A small masked image model, trained from scratch.
Data: trained on made-up road signs on poles, 24.9 epochs.
Rows from block 6 of the encoder of a small masked image model, named by matrix and row number. Rows with one number within an expert belong to one neuron, the router's apart. Each number is 500 + 50 x the weight over its row's rms, rounded and kept within 0 to 999. All counts start at 0. Numbers have three digits each.
After each expert's rows are labels from the 100 images, of 14848, where the router gives the expert most weight on average: "colour at peak" is the nearest of a few named colours to the mean colour under the peak; "peak on" is the class under the peak. Only what is clearly more common there than usual is listed. The data: made-up road signs on poles.
# router: slot weights (encoder.blocks.6.mlp.router.weight, 32x128, trained with AdamW), inputs 0-63
# up: expert up (encoder.blocks.6.mlp.up, 32x128x128), inputs 0-63
# down: expert down (encoder.blocks.6.mlp.down, 32x128x128, transposed), outputs 0-63

# expert 27
router.27:451506515485559525505461411422464596455517482487511548539545511472440595550535551440559475516517547414568417434563491481501520515503576425488471501520461559488461465526538527588442508450545498
up.0:553483480446461501477574474519513482447546506554517476513528503490505465492466444495447572481551506594519548549446549583600453529577497529463489478572500466484496459451524509413531532478479509
down.0:545508492513496498620509501510480517539533481529419514428454552567525487610467499369531477526464513502545491462501438500404452391507547513514498505433549494484599610501437516506457558448579479
up.1:578491521488470576546613414499457496456501491472494443510469553505513476489471433525484538535588584493600541524515426486505464510540517636518516403507449471509461578597456469539460532498453366
down.1:422496492463545458529413530538547542513529559516488540468487383491451501548549432554491432476418446492433457451469512559499451451483487373531604544517523501512476528467591564455450497492600565
up.2:434511591470589402574453438427507561501498461529579425509595456502489527458420540526526486459492427396524449496497543600493495440509464475516541517462517516508449518545438435560454561450449514
down.2:528461506399448523500477516577505496457509492459483510528407530465586577479460511473495474546474496642465446577568497501463559474512474519430482486485507466401506434574565558442526387476480476
up.3:514475545584451545534484506463460553474430479567460485478516410486416382460541452595498501471514578531402509542505495456410530479550519452485430438513523490513563480515441475535491546509423421
down.3:536458491530426361449520485485603488485539523508568562436459537514520647550441515512577484460482474457501479496488548559479470503468497522502498508417397463576429547398557432453483506455553528
up.4:468590546546481489549661537542475510560506457521444506570432599475508627571474528481526507525485586526568403495484507534489477521439496474488571508481472421510480372543541518516573518605467504
down.4:589474574445613511439474517523586504515502553375507409558474518456595422461510517428545508485461469493433596464507600450535490430468558522507574459482595529475502535451521472455419461516531552
up.5:497484449579478518488551455540455610488563501545511517407521510466491527463517509506425473442540457599451580510562438483460505460456494550534497426516485462490475406506463466472428514534453480
down.5:529466536434482507520476484516589443491446576424577494473583510518506467480514451601562524509544488409464489545487587585541461522520466519510612461493503515508430555480523565477471498541438494
up.6:493453415513411516469476438522488525431402424565600512542487460501418470463469498500515456448492562570441462452470544425486443591540444484538559482499518509527488615523494514514446467510565490
down.6:521613527438505451551559438530561545514504542483505499416533557444545525578466457500526538548474476478539526534488464599483441439420531575481481473519417461538499442449446453436557548436503529
up.7:571570521593473456554520540518411584512513609477602468469548479514483443444538481480425497441530511435502596509504622411526528458528395565479476429532592478489580486551432477520522506539415459
down.7:486436393403577423473487497424574449493501473555487464484447519457498424515515530605569604472465515601521463589453494547469482518430535438512464599433501541555430501532522512447483491464570514
up.8:489488462459323518464601572556447471474529502467499508553409432538502516519511509575509530509489536574516529570535503482548445450575507534499505536534579556468593389494522512514596418538525458
down.8:520499511552591431563472440499524526531502507570450432534545555442540384496446511394478476531531512494537478453470494545569539487444431422482501517542488527517442563463456499449406561446610461
up.9:514451598507583509488514559435484504526516549530456456444533536462391461399497532618481471611562599580540504500517588522394504496498528432465492409533507535513473410390526421476479489543504428
down.9:539544516524521487400521512438434418469510466550547556448511528498524589582497534494515512471477463430539507529451524511607445550438501505421454407436492379471516582484479414492563524478462508
up.10:481372577524504502531489520508515450563549471426568565503508517424508442573524515567544437450496562408560444527540576469520519428422409472554479454541474582408511520438473639496464496477427525
down.10:548499484480553512458491530467510470459457527625526489527470451522427520534399436484465459514619492581419506542466524459488440561512518519427504488497524364515493480491523432465526530581557459
up.11:551575514538490495525530502484521544521482632546530461434499491479499586500386413493421491404592520490502524546435460551474475447546599439562456527455457477460538500460478622433550502457490454
down.11:398608435458500430545537389525502516514567432504527492607561500545452347490520520480584532584455529419413411523549487458571526504516438495545553529465556561566527502520525473540479435457491518
colour at peak: green
peak on: backdrop

# expert 7
router.7:464479550475589537472428522479582530470415560558489528528431528532469513443491447505476432476433508484496347471525493496477479544399470480523497464542521493478335449428479538382480489522494504
up.0:538525446485569442563491500469530527503489564398464476508466608452460415473475480592481469508531520597526489407472515484511496370504619488528468449579445537441504545486547559511619544525586588
down.0:493511554486434497464580494542500499486537447488627434536495476570501560472561452478469511498498463463481508631499560477435460539533504489535569519486550493490535473515461433431461453567488450
up.1:495593539535622471539592530436476469517529501506545472503511523539473534461491533487466582404537524589530499419520450472463552506538576522549390549525488536553485442588497427598516531492538556
down.1:495498496453514493500502485553544526417512441435533559364386501507498494501539472503575562550496564418403510560480588458462474503540553511510550542533552516450567546403476558554479477486402441
up.2:551537450462479453415508534531521508464514456545486504489466491471448497462600570364501520467542443541580548546448495447479559375445481462530540495463480510487456474525542547443546585447429457
down.2:438458363499508507554524444488515503526574502467466537520528587522485522583443451465490507625475425545407580532520444493495458512497544570491561594522479462526597558415437428527562459493532491
up.3:490554512533464460431557475474508572508549469406501414569498572435536497558481528549530457511358548472477465588516480484555592569536531406475490420424441503541430581474409497549558410534542461
down.3:533453437424563538556549457529470531508455564528527413498442479543545531472544405395478475508529476475456479507455500453532427441505538561509423492460436504504578481589441486400506469473467454
up.4:537498629461466418489593497464525529439541540558539526571520490499477481513494546507504604447541463501514448590515473490365448521508558400488479497535509518445598439495482444532376439520491521
down.4:517453528665437488460485566484518415516351535494500551461621489510618471529521477462423495479473525449474468508486476474603544535483524570444553467500520508485492544434445488482445534580467518
up.5:610524526499583479625583507472445541535487558498455588468538480501442552472469588501548459442557470496549530565459545545519625486497530665511475419555565442531504520549495444469522490569436432
down.5:450531567463461473428496504462483468494528502473522418539480500473487473557475519564550492635449533503370552483561495531527487495587527413558531499466472571534410473512435497556527542503579559
up.6:553459549371482424480515506578481428545477423483392529559521583473533439500523523513500501405524509467546640515511479568610488567494457534465413490497551461444506532429502567539523416501514536
down.6:449463465498506603575557571408515579518471561501483526497415521541549478460654445441525445503509528533462545518579420569571485449478459502400428502490455449457513499490579497457534533564521596
up.7:554447615413401605480482510516517512506434575516482467489534529523552613423569472513498558539515437462460488495547547549433459463397579513484507480555558438563477491480464422564417530494485489
down.7:457498438476467530529565481488449517456511463396469493514522435518476452477496456587535478391619543538502544430521556423478463479480463484551502556376462415509473592406618481555508546545497396
up.8:490470503493567456541412538534569536534528470497486538551538464461520505531459551625432562487509521500418592417532533452514427592542514514480472551498516578516443450485501377487527506588393539
down.8:518592551440450495539562426524461499537461437507522545450453427467602463383443508508500435519504503476512519542468455480425554511585454492429587404530559440528493570510495524620489620527559452
up.9:462428525543475620479450448563518433415481585537471474506445474552480449424476524488511414542500462552425463411511573496464475569430558547475530544525562509508530464496524544491620493419488474
down.9:523559493481518445551470490471516443529497410521408532487461428510541607526560566411451392547452514482489503548514497498542448491452428540513517501517519565476408525507475502499411546506469452
up.10:510444465525559499584478567550500491518485540496583464497439485469553533573479450581453481568485524476511527493542603450510581555518416404520526469483505524511545478505455565475482487461452445
down.10:494498500548562454493545445534467463524566486454575448567555563461493463488496509506557413476555450507682503556466411523532520614580545503527408533500434546500465407485489526524461570486477506
up.11:480462600409524443418464529532438535434424581476532487498507516522473528370542533599455612459509491576507507453579568424550552549446547405444484514461449536595455565442536487509525518481463498
down.11:550509444543438557588618395599602589468475352466478562543481571508574485507581502519467484508508557496523502468514520505447456476481562515415643477468488474473564542476469440483509533487501487
colour at peak: brown
peak on: face

# expert 18
router.18:495580514580530527520460482523566551590434529542650544455457515456493445481395450557546504416455505381481401579471434522545490548522419466618478509462457502460511513486464457478424481574466440
up.0:394450419442606548588583473567480532451495480547458621565508441525519467508506503421465404514477563496446535486479486537472544494592474502489515472476437481501516530465503458560416461506394516
down.0:515482388432508545477534380471479562489503405538634494564454542441536417551510544459456497525446501424506487554559433436584527497481516362543490456489491499531486507394429457468426447517497445
up.1:562498518576496499512533452519508539408502578485603435466459451508419524451483614556547400525546441442397490565545458472490512531462390459516512442539523508478547433480463509601520520397483466
down.1:565576512555527439446497553402457472551447549432515550605484516487445501490530502533539500472555506494444467499585575577595446423478527468433511421519545552553468520469441542499503457446466475
up.2:399445518477569480506542485504568488480421419479434491497415574508441458521546456455404508544509535529568573504490463533570552448454455505416505447515447491488515487524453404393506574530475515
down.2:466457450532399424534549480489451508474516581514435519476488567435488547439403535573449548572504515540446481548574411590479517539538417521492402576484515523558541529422573484499428485453615498
up.3:478527477409449596517422551569557431546475587523540553509433458455503563526512475525512496591511515459494589462504525483389490460512532518473564474463517472533487499522453589533532493479434529
down.3:480490442468533454540412449464499493543390487590422491486515591506428446526515397625529412535560442577571466497454431436460540454525571524486478446505431491479473497527466459433458440473514521
up.4:502521485543475529465462494508379527504498475515459477508477505447458565518571563563498521542476435515565534460502524471430598560507509551442496528434457536474505435425490516584517523483466461
down.4:432491440474520481497540458444551547448407482465479549528490530496517564532585480429545472508521498457450468484574459469560432446448427428465530498472435471476457424518494528499608476401507476
up.5:540504545451499527494568503492460483532597455390480492510515465491499575411454517525486414573562389448461477422546490516438534514544495520541469514473525523533443549526423628476602494479490411
down.5:470501501537425506441518544508634464443510544457487452405544449457589501539395542534426446471585515535517522450510446530513519438451451489501576492536569577484473498497519521433486479584464462
up.6:520511442405486613517444529500498474420522517416560518488495514540570468489488496404406508447376480476519453420593426614525515473495473488532475470539533485612489463485530440521517487565558450
down.6:507523512504444475441420516484503461573608453401499461457529519463525553559515544464519471602421511515549488512537544510511492445449450504482509530580519507498420414492474514455455573522578549
up.7:436475499434467501479499452483530444421548471593468486525526539526448498561473476429632583583578399480441525471492469411558498498493490467456475499508487485527431451501384604555548442528569517
down.7:567476520551457565518404535463491389547620535438463614480484505533478436455599517564557510561539488530562463460526484529481443494517540512556493538468428434390516490495521508507547480553457438
up.8:593470473409557452537496605464465560609578469521545521525622536467422480471556498532446539540569406605463482533518527457480547539458487550444574462503466479540491507452465548513515551541519548
down.8:428455462448430439435409488423505496560531568460442463546445525523535514490534530484499390533333485522534487499582487507564475502470508449521470553409545532579472560537563556435483504525522485
up.9:514424463507540409504506405529481557390473560487435529545419460515378590497507521525502469495521510557474533564477509470502466511432582499552413459420489503492471560541456589477526469435498555
down.9:640490435478502501559524519464525537432542421555537553469501556408549413537533573556467572446457450448467465404529520480405463477461459462448522449478540521481443561439522485520595464515448525
up.10:467392580438410482495446479511534522447531594551478524434409452513503551584532505532468519554471496466538578424484433530503530517475525479509411510492461500493484495466540392403465437480569463
down.10:485529443492469533457439419538524520416525467522482415454527468531500465576532560547510501489556579571626543522477456536445508448633500523498456541564441513599453444535474543476434545420364465
up.11:481485478537531562455535396522511483516521442577407448471537523480495452494615500479499490400489433498481416445474560519502480421351501459535515473461500521502552485500467368593522584517523521
down.11:573460494556607471468587447518512516501447483548371484503646535400500478482556436462470482422646465515473470456508537502517502474411383468507528506454492505549514504440528444468450422503515479
colour at peak: brown
peak on: rim

# expert 31
router.31:516471509504523524449502564492498485458504481460522520471516474551586497419502541477494465405481411561426481535442455526377488554421466468529492501532589535497454525483457461518530542589463473
up.0:472497447470535491446516472385540458520479529378587447580471489530426537445506593516386409594442450372489536414551495532489522485562515509459519495481484478434568489442512462520505557442490515
down.0:498463490577555474458517560554504582474523502538438482440500496495479613481434559500465482508519465558521487529426462531604618477401531442588473498429538447493495437518442439479489527545494505
up.1:444561568467521547430394463449530486543501430499483581481472543432597476587504561504497561442445446423489566410526528475461475463544604479505404551438554514567475502472604541482456478525468431
down.1:493497430462514493586570431499545479423578502480457431498516480477435576478457522449467446531460450441546596538533524570476512565514474506456541506604483470521491479489484434547493503473467531
up.2:496564557509440579465542439520468433459447594503583457439516461482493458510536544399464579575479410490494547473528457492592544540490586495423466516556561453521559483489511542508591616484494496
down.2:476498539488585543600562532426503597412562485459447495484435606568486463559502490518519488418504536508479500482538418544500490414470487473537519533477606476415520436458460476443518608541525450
up.3:499517563472475491491414548548427465536464430532504558510523500460495515365461516406495548436547412499487513480424551459445579458505501543418454469499545603574465435545502518484579533434486461
down.3:489560484418513521522589456557547525543525440443621497457510555568524412521534534447547441488490562578515463481536538450497544493517461521563610491454457458441481492539529498518405463513474578
up.4:531599530573454485582492522520517460481518470630563585498435503519483529581466496501448460443540474438548568474473540471485532489405537469513549622479504535468414482479468525500439449586489562
down.4:452467472471573502458485522473442458537462506438463527447597533485603464505491434543578453573497427451435439537520486463446565565520553561448490450493377511469494465555599439510429435389453473
up.5:473594364485552505469527556542526461462478511537551484519448543502388528501452377479502515532480564531573495597622542457562487420553456582561538544628464569474504461473530471468505513481556476
down.5:587567565574572438548470444485508547473439475492446555545536477615544491507531501491488581496499431523496499522432460475588601494448446474525490496499473518566514643473445543510477514528495536
up.6:481452582618496575480523457511402556614424547411526507521486513448558474575494469464483528518466469440550499463479484548433451464470519482552451590459458411482484508505502473491452513566528564
down.6:515408426488410524508550430472480429546465551527454556477455548493463461460388567493547481455442565446492591573521407476461490563523542530477514507466435514492478469603541532514473523440500478
up.7:557553474495553583475587562471548543536425520508421500621493492557600536450505549484484476377487472505405414450451515559516433476450499528392538508394461476442517579469529446406517473530472517
down.7:539518458581544505543481498555453512485533505495530427581528458413464484377421515394424475525487411554543507429549434476551475494474379538538447475432485426483519534507515485506510434443471513
up.8:473556457455492538459548398483519501415562521539536427567483537473533564554539572465423435437534485485512509492432523496508480508509542530441560530434576435526437535530536489446502428447452529
down.8:435438418544521474550519555600519539566594466500367523538617538494434527418510473446526458554539448597454455458497492499545497456522455526500570538428576508469516575441483405421476521431523457
up.9:417547506449377517457400528477470561533587464529584495428524457546507450480558458551482470502510557482387498524667517444466571514467446542489487530538539485553482435453491472456482415482556548
down.9:556508495511430438515532425462444486476456606502526530574492492442449571510512432514499522444493462573558476554447513500552450618503448516518485444474502423524567566555491455602462563521545551
up.10:486532517509485589534482472591528472530550460514535517481476623461488526516555482476545488455503499484457633461521510545590479504391537516510500494450523518494580476518555493504450458611526489
down.10:406454527411441455549564564560448466452499583538479502516599499456379443443550499440491533480503511533482500448483456507398479535475492430382564494501533488437565453427434479619418573500531422
up.11:519564508400534585527493447559491420583435516537432476528463463448428486466549477503556427517461506391520567468453480430536430510553496446575578570571552418552539417584554601442504453586539577
down.11:391523560451519395573465560539488615536578587550449491449492535539546507502477510526495513543633546494573464557508527490470536549553549444475520502469416555490585480392491522555513578583512445
colour at peak: green
peak on: face

# expert 19
router.19:479503541485610551502488549543561503493536564537459572521522437477423535454501520497535439526444557438576345420557492414533512488419550490436423414531446515496479532476557521583426532500541513
up.0:520540482565440486501462501439533493436412540539525499509456351511512514428570490457487515406498513495481496423521468456580498501503444468435514504571584550539452503484458467459442528535581447
down.0:603527490533533528583559501455532543477467513500530417477545545436522485542474431493446493482536445447491470578399367472534468549488524532537550529534523474439502492505468382445541479499421565
up.1:568504481495524462454488520522479472486507434568514488525470485397560437481484519511425546502505577448512439575474424466382552485573504445473385480467500535479461536510496479522589478555453560
down.1:495552491445528441520470531394466539566576527413500562535484534493558545500445530465504411540534388498486534552603441519514522518489578460575541524520531464474535502550506524552519494492519550
up.2:505448529438419475441504463554480529554495583514458437488483481480534505490431461579471532563475481450541509510390560447455482565626450492485516429534514539461506506458537469447542536502475525
down.2:562483568536603538537530582423485514510484492478513514537471493510476618389454490421561442512537458494530461453554530456519484500493480492463550584488563416507510462543454586538449484491590514
up.3:491636529500464450537516545401468587523498399586562515459575446498537441459475557566432533455549512561499550524504442613522481464520396522506537495449494504512540450564509468548378556463497534
down.3:497439515628505453498397486509422496483531558482430429482527558414616548499425521475404480539556481452510450523468445495421518545482509418521454451459489489490432415508429547428466446518515485
up.4:435454439482499564527449446524485440500460385528577554541475496554573455440594491523559459552548467529576583498455498543514516538547538526494555520492557536508535447530434530464481432536525442
down.4:438537448508606565539507507596512574529456486477488387413572519492470582463428598458448592478514523407489442423520482447580499400430580435504487582428430499510518525532472434575549379549454529
up.5:586500460541520588495486360468530510494457473460480469525491526553496429440486439458419505453439392457511533503486469421510419462478463478524529602528506459429473429553461380509547555572520569
down.5:505494495526507446487539617484433446443503565569413494503421510433519543460506546538520458588546537560504508478523460498587507534577419543517553560396522556593490550450560550509492555525511459
up.6:446413591453554508456423463574523495507489551499464414435542423456489414422478516547513510554419507474480500531446452482401469430606433469589514598548476514539484491544424470516448494499496522
down.6:592556478379479474514473484501561469417426447495501519462409536566505543387475574553508478533510422515499489484521537477457464610501572500439488371493548491469568476483485562414481547476513456
up.7:476518429513390556505508487537487482527502435450529509582531555587538474508495493531540501498458540499453509442490489476558523493531351493465571459474508500624433464502430505420496560485498553
down.7:518414575539542492454501603530498509381484527564492538510559447431545508474590591463522507444540486489523417433394468466428462425424384514525532525518444540569534558458434473586456518442423533
up.8:527469526553452446519445537438477503592539505506514546464427487468506521488636473462478519588328508530543627521589521660509506507440476431471465513490493567518514490563477450455507408424526498
down.8:507580466518532511581566479511478513486471525469459404503498484426561464488492434533506500479598368584482520515439462544550506522574525466593481519527548529495464333469547480584483446464469444
up.9:439531503533573631543500490512455480464513451472438468541454384408514445437504569545530534475516454510477566548558426522519487495408531540569446487521518508552471525536640457389512462489488527
down.9:460542495446576414563576535435520524583495493524492497446515602475498499524462540533573534481466501490446449559519479483527500517615567419533478471439567503444519449515419481507515443520550396
up.10:555561529534454459520528522596447519546507527505470579595400420460498472493456453512454474433422553475544569539532514490507534655564403505484496423521498537451517448388600415490423526473489550
down.10:526388567545595457517491558414433577549487544522470493470472591482489623527531486446499563578468449509406462529515505435493541482573462455520472430573600446470469492494455464488535556507566467
up.11:541412419492575528527478521462491554448586513470488437479548555579497455557533534496574503542439609418577482432489468505485486501475561418444485590544491613445517501589510432539546467425585537
down.11:465557557585463522493531504418529397460417422579490494466566488526481569477343484488429454460518466475487484517442486439585443465444484619565507542574532504545511527553524394489527546526527541
colour at peak: green
peak on: face; rim

# expert 10
router.10:462592521480521402546421534399531459516478566570568489470506472451456441515480461500536505546569548542532499509553497563495569476498544502472518565611582463436473447451485448497562357374403482
up.0:491432527537596450494450577483492538491531432555453496449448479418544479454564476436600478401408449552454492428494529454491525545440535439417574466550522506517535528453504436450535648479521496
down.0:584543551547463536574420464488417390452426580386398549545483523574498518475507509581517478514455562463414478503484560557557459576551577470433538468573481526551505497564556499444405470549566511
up.1:444546449544511539442540503522526524469588464478541536536438523451421502558502594494496517455553445553445471528420452470389574500507479499434535539473426508515582462513480454571459551525405518
down.1:498473566470426557489427439530520457549506536378459422459510467434542561495575540452498490455513381473496471412610555478550397526469508507482504525502526478574559583469544470525472526508460432
up.2:575455551509462536391534497605464485405570478491521482596471569538442439577459505475500606531481499439516426515471491445506575460544473556449508501516518533534458550493572503479441500533547560
down.2:540502518560549522660538467497484469494469515434482518445462456439470567479543510444524559577520467582515447551515478471461501515508466500527491572438636437531528546480471478576575515545537500
up.3:484440454489591460393572613553624426481532525444485452523472414475553603484472513589500441467570475550621534480497523449496438494518467620446450542556428565479489500439458505540523578601475498
down.3:451543448571492414458501478443501502508482498537406517529556393540410468554461523458481456449515463530498542570508565500513451506413526499512586561549465488481458527576446511500482438372486422
up.4:506440460471459507585511514520407556553452441536508446517613485458466513532521531490501402526585481554561584509499554466503442369487490576527417590488564499538431523526491477519463516507550568
down.4:465506517547512487487473381523453433564554506461566482530559488529473476487522570478473482499435524511504398602550427479471539507499578448457381468553509497440481454515476566488640426527514426
up.5:457546465511460524532452484506547422532565538550513433452452478513474452580568554507459474532512509486455471554470475440505581430475621536516535520488583550520469520525596496473354413555610523
down.5:507518407525435566558524449521512571482491435477549486605445540510486506520563414475541483454442587482518488547690501530435485623472517531542469424507547454373427504479446544534571521475490509
up.6:531540498484529484553465558566580461573595419498466521447509453497519406543498543574505374485557390532514497470501445459570517435533518519448478465412489494491490640567524418490459494601494512
down.6:559575496509485488532587497501457606498443474461544484394462454561518451405555441532504542439413578534526510560550571452402542451400489535443440470551398484531415540423489553498528500530409465
up.7:581479571602458503478535490515520565432651481532558523565509453510581520534558546506429481456538533415561454537488444419596503526552420556470431465500569527553531586466523527525508530405532576
down.7:478472426445601507465608540417522510488460557489447504389580462524456438482420407476558506547553461510475429472575465536432545441531491442522538507527341520533494462523512503551477507514460550
up.8:536528500539472445534489466535420467419563478515589556561432474401479474482545535470468550430455448516529482499435460462514545539586496521481626477585569507512472566563432498505461461473453598
down.8:446601508510510507447453442501507481553418592558429453525442490535442473516535473500470489492437535514528459565521518485445535593513442502431534558507461493430456437422539503543535555540478503
up.9:461498473537605454499460426464513496474491542480539502484401648549496526400489491512477576500421450519425509453474446446539503455478474543461474488431526520563499542459511505473457412606508561
down.9:481453585433595530604509523454502555405441541504497507520453460563504486489502386559479483564557491474510473518493592402500605457548423567486446462526562424502505493476554507471519524475410501
up.10:507488474475529521513561532567534456544467463459450551544508439461625425453580590539495480460551479556441417487492482556536565437518491532492595484490464450488415605493522511516490523503623550
down.10:486601493519437627512453491477427468539393498560518527478523472452522534526474561539553472489425462456581444492480555489521431423528454518439478547531592495428514518468516426497574412457480477
up.11:547413455453546460451557474433538462475655514485504579526575492507473550519476487484470511563476518378484438529496521498436460505442463450427471534482369531482479478620424501467530464487487566
down.11:511509497584514488527500522504490572475464515568479538437514471527388527489464613537504539461543490466491522586465520450480535533540533523574416538494534569517598538434565418442430509464595553
colour at peak: black
peak on: face

# expert 15
router.15:444433444395628425540507425597525376517520502547413581439558489509493449415520485406440453514505478523435551474560575497452448477474478556493460517440594515466394485596496520537446475532538466
up.0:530467485480425524513503453542486444471543548589470412584529471576502535443526496386580536552488472413559622521531510539466480427523387526409520501490492443533513449456621613511479486443566443
down.0:608472499422457387577435433472495475496493430562521467478447461379469476501449538508426477531443496530437514450475460420505484559465485444531519551453536591545478609417574352563542566524534449
up.1:499389477497499458460504475580433471573461474446523403419478490599525539556485446503484437515557504559526486570483439472523490516474427537459463436483380592494565505409479465493594463531528450
down.1:590476528484498488494566465483452547551423500480506454466458458616458529555525463578489471465514443462460436456504566495555585505444485499458371487584429539495480538487472480511506462502515454
up.2:541554554416396495498485496382481546483539446447529489522433536463487453533561515470526506443509564428492500445409546420433465564438417503524572443431514582523544383473545568539538494467516514
down.2:565529484462442510403561555397497434454449486523435534493476533486523470524416440609448560482585464619422495514500448475497448431512466506628510460498412512438558571435508506539475540468497577
up.3:464590519518482442530627509455498480519512399538494507508553508562454551534559476614484485495506518494442508519624422577456452528476544461484361538471579536552514446529484490494489460559480448
down.3:450552542414479461497503509440528472481518462533563464526545520490416470518562575472461533499517518411499557528507408476539503555574441404480483470523465546594462588526525480519430546580525426
up.4:525599554502456436496491481514571508511508452524449487495513453449499479492506496563536505435450445484473362457468546487494478481456609489512589510423419470433563573534535508531576561506447520
down.4:431482552565505524428558479500442556443508472538466573519465512558492470372439495513486505492487502493493541550479463539540528532509330458427488501533567480554502550539568402490537470638528466
up.5:539508473566401541477643486462539532476463459580520544482459532478566479561464452484469519582528530525529479417443506540551526533457518487578471574446551499571611519482443479528490473552497536
down.5:461459477466451456467577533533528502567470549504488451483501537590571535558454442517513463467499583513451531591487501457527467544668579432558439440497551518459461492485480554492440428467549419
up.6:378399492484478606482469440507432458555533487457511485382442432542493459523461512488488531516599448501517459429520495524430535522522519466545496510443524488491473536438425450573603539527422476
down.6:510534406548512441559485475483527442494445560488515421589537481503496546563535582470597496574516502484515500487409467525597490506454500580554484459552502575446487416556432521486451479432578463
up.7:481471526528488418487521478512522399553475599467429519493498429538524541493427524466547508500450601494506453554478544562445422412518611486432453592446508518487472430503568514468471434519508547
down.7:469594510562550528595484604488542615533545440488520509457534530479449401482536461497469484507569461417555499465491473466490509584409390457453535470461506497595523458486495534505532556509453510
up.8:442567498550550554575400553481456521501516552443437439455476494477505477427494536504499471498451474523449407488478487484549577553464590507605532443462485566511536528524514465540540587491494465
down.8:511507502631519522475554428517513519501503460487455561554512457421549577514583412551479540519532548493512429505491478499489365524482460487495434474474562451442494496499512469489486613488427533
up.9:499521436498499540427512471496531548509452473471558515480563482442591572437459500495485506507477522539616517510442401523461508543491477616546518551540505393468513549524456593568469492470554439
down.9:492594491518425518530446475533536559536530508504590511580525530610455575421475572469508511528498413503408520398621527528552502528522460403522519556523596449561466474515530546485439502486549460
up.10:511430522460485503437560515523527564545488495506494465505449576617408476527511464509545419501633457468450484453517455507520471610462516453478504409505458490501431394614521570544575426581491449
down.10:518539469491510492395498498357445512506467563530491582460515463546465468426512422475435456498571493450568482531524426524485547463489503532450552518465485461504546531513562471530416540432424507
up.11:454458409499424499462498561490483463528480517475536493510514458436597541471447608534460460526495517490492557479487514456549455460604552515479571542414461470472578561550532581522501500423399582
down.11:479545499493496479485541552410589476496476454539490557473577499410509444462473522463527500468457468436498466405525424557527438497554456467509450496471527475550614492397412514514464515498497419
colour at peak: grey
peak on: symbol